From a checkpoint of a small image inpainting model: 195000 training examples.
Rows from block 3 of a small image inpainting model, named by matrix and row number. Rows with one number belong to one channel. Each number is 128 + 32 x the weight over its row's rms, rounded and kept within 0 to 255. All counts start at 0. Numbers have three digits each.
After each channel's rows are labels from the 100 images, of 14976, where the channel reaches its highest value: "patch colour" is the nearest of a few named colours to the mean colour under the peak; "top examples" is what is common among them. Only what is clearly more common there than usual is listed. The data: rendered solids tumbling over patterned floors.
# convs0: first 3x3 conv (model.enc.1.1.convs.0.weight, 128x128x3x3, each kernel summed), inputs 0-63
# convs1: second 3x3 conv (model.enc.1.1.convs.1.weight, 128x128x3x3, transposed, each kernel summed), outputs 0-63

convs0.83:127098209139148153168089149190161154139094087179146070056104114096156117123104130118142122142122147104163131160143150134092155128135098076110112124150143121163139150084204150138141129135090102
convs1.83:127149138108133111152140140124070139179112174090119120117078160180053171113128056140119142185082108167161130099126125137091139122126165102113142045131075153082160141166080131103088131125166125
patch colour: blue
top examples: count: one; blue object; its colour: blue

convs0.62:172112060129144156163106173095144185113124099119151092056057061103121093126128089113079091120100066187220189162142115110136072165130122132156135137134095096098118090124097113142136137110097088
convs1.62:166111159138120081131117186097070106087124175096145141121156115098111176159109130120139108140150176129122080081179151159160164152147125110132206092106110172168152133117198153141067163102145155
patch colour: grey
top examples: count: one; its colour: teal

convs0.113:138122105049087135109118079145063094090123138093056135144121199118113068182142126143095158132090107100119199118157122141120180150127130158133109039172095106118107102106135222108112129139161103
convs1.113:124141124137205128168148125144169166131149044130151103121120122085154161079108137117183126080118106141095173101117129161136079097129135128057114080146103123103134167189123204154119175126106139
patch colour: white
top examples: sphere

convs0.51:094183144148137148103144124162092108166067038074149133118160121048118115171150049122100120095131138176080170133134084118122094163139145083095157037080119142141082137127118101135140131130119143
convs1.51:188091130143079118140055114102148112101109127148127127116119118109079123159153164184160155092145091076133137138087202083117166132129180133144146095181106190109128153154162180088075175157158114
patch colour: black
top examples: count: one

convs0.65:158086139144088100120144125148119119148144089129143123137219115151137129092150118116102151176106087145137205089055092176115173115155171092095129185161143145083161152074111096153142062160102131
convs1.65:093166109132134124163175151107071125152124163138126165063050125137124089105143142106152163149157168112132094077226119103131143121144138148153175069135122117095141122131108074141086112154154116
patch colour: black
top examples: count: one

convs0.59:110131165103058095091093137103163060139053136138146134148167153109148085141144153080109035125094143154169154150163194141110186153113130124139126150117132138076128136162135102157153130165117093
convs1.59:100131135127132091146096083159115113182186131136210143127159103186100114160099145166150106090122152134102135207113073107111065087139122096070112105167112147083110181110146136152105109117132120
patch colour: red
top examples: red object; its colour: red

convs0.88:114095138096101119111103119157080113125097089152135098119099148110127108096163096085113119111133149119070119187141150165104103071097143046128160126119116113111133136105061063100168140140117063
convs1.88:162139096157158148155152181229098139151161087105079189172132131154155142170111108172178141121134105126085158073144133140108128105135160132144088149107191151129141170129125060139105143132129153
patch colour: white
top examples: white object; its colour: white

convs0.92:082102115101209107132098094161097146125083132093157142167195081103090126089121122120141084212106115136113151155170130151115149122137157128167175173112119107127143142094144067138088127175063175
convs1.92:110101091123059078170148105094132100159090165195153123142091135141167141159120122125079102151120145128131167123117104135116179120174113084138120080184138131078130158143148096119105122110160077
patch colour: black
top examples: count: one

convs0.41:109119128112110154144117128164124117117141079132064134124177077062148085129119091093111171094174140119162132148101081095141127160085154111078137000098162042119102112103135141126102115137135086
convs1.41:181083133061143126127125145153115133100137135155128121163181139126133183108101119095133121109099138147102168147071121204132090138127170147038134090088065146101112156130116069159093092170123105
patch colour: brown; black
top examples: count: one

convs0.97:109178166110122138078154072100098164153129107104122126127102143168146148108134066129150163097096084132096079255095099144124121100144049158133119085096178143160095146146103130094123106155127121
convs1.97:098155076098086150104105078143119105106075167153134162120073114146139118130152112132067117068172151179136120127153106161113139135105124144091110144146123147078139171078126154167167093095117149
patch colour: brown; black
top examples: count: one; its colour: red

convs0.4:114133179105106117184169130140071208114182151187116167093113090136099135188159157154147100097128144121095075175124123111140158152106096143124094108085171126132119144160126187169157109125128085
convs1.4:114102135114139127106068142119134072122047131111070102095035129101178109070097130142126112086111111104158076052165079079073154163099102146143141107133102124111096114134141116137122119161137082
patch colour: brown
top examples: count: one; its colour: red

convs0.106:114087141119131113078132131185136098115157081075154141137163177108130161156175148136128134068151147132064159151085146078114196109097112099147113052132136210150080121155100204092143090172124131
convs1.106:106136151124095111113111098111141080102040155125121127184142134122141168155116134121106145089088118135143116117092075153110077119088090160074113139133101058110104115093112126114146131140137133
patch colour: black
top examples: count: one; its colour: black

convs0.23:082131071162097146112141086197128139175107077134084118112151132070094108126081131134116085098153132143120197165071096150096093173122131117101129125126121136128076152094191197064200128168146135
convs1.23:111124201087105142106057132123129116099139172161166109105096108098092140153127170092143091107121165123172164112099155113116178061101136153137218151117069150139128122140113141171090136114132066
patch colour: black
top examples: count: one

convs0.12:108134104150120140143100153112099095114101149107068142136102116127080123111130143151099107144178123134185159130151094132157086164131121156137111161108100126126172255138178194204099154132191116
convs1.12:145129118145150101100167127145161134140146134126136123149174063105151132188104116125115143190086186158070150140113150112055157160127094138137122189098159134108131062144128091108170108145076167
patch colour: purple
top examples: purple object; its colour: purple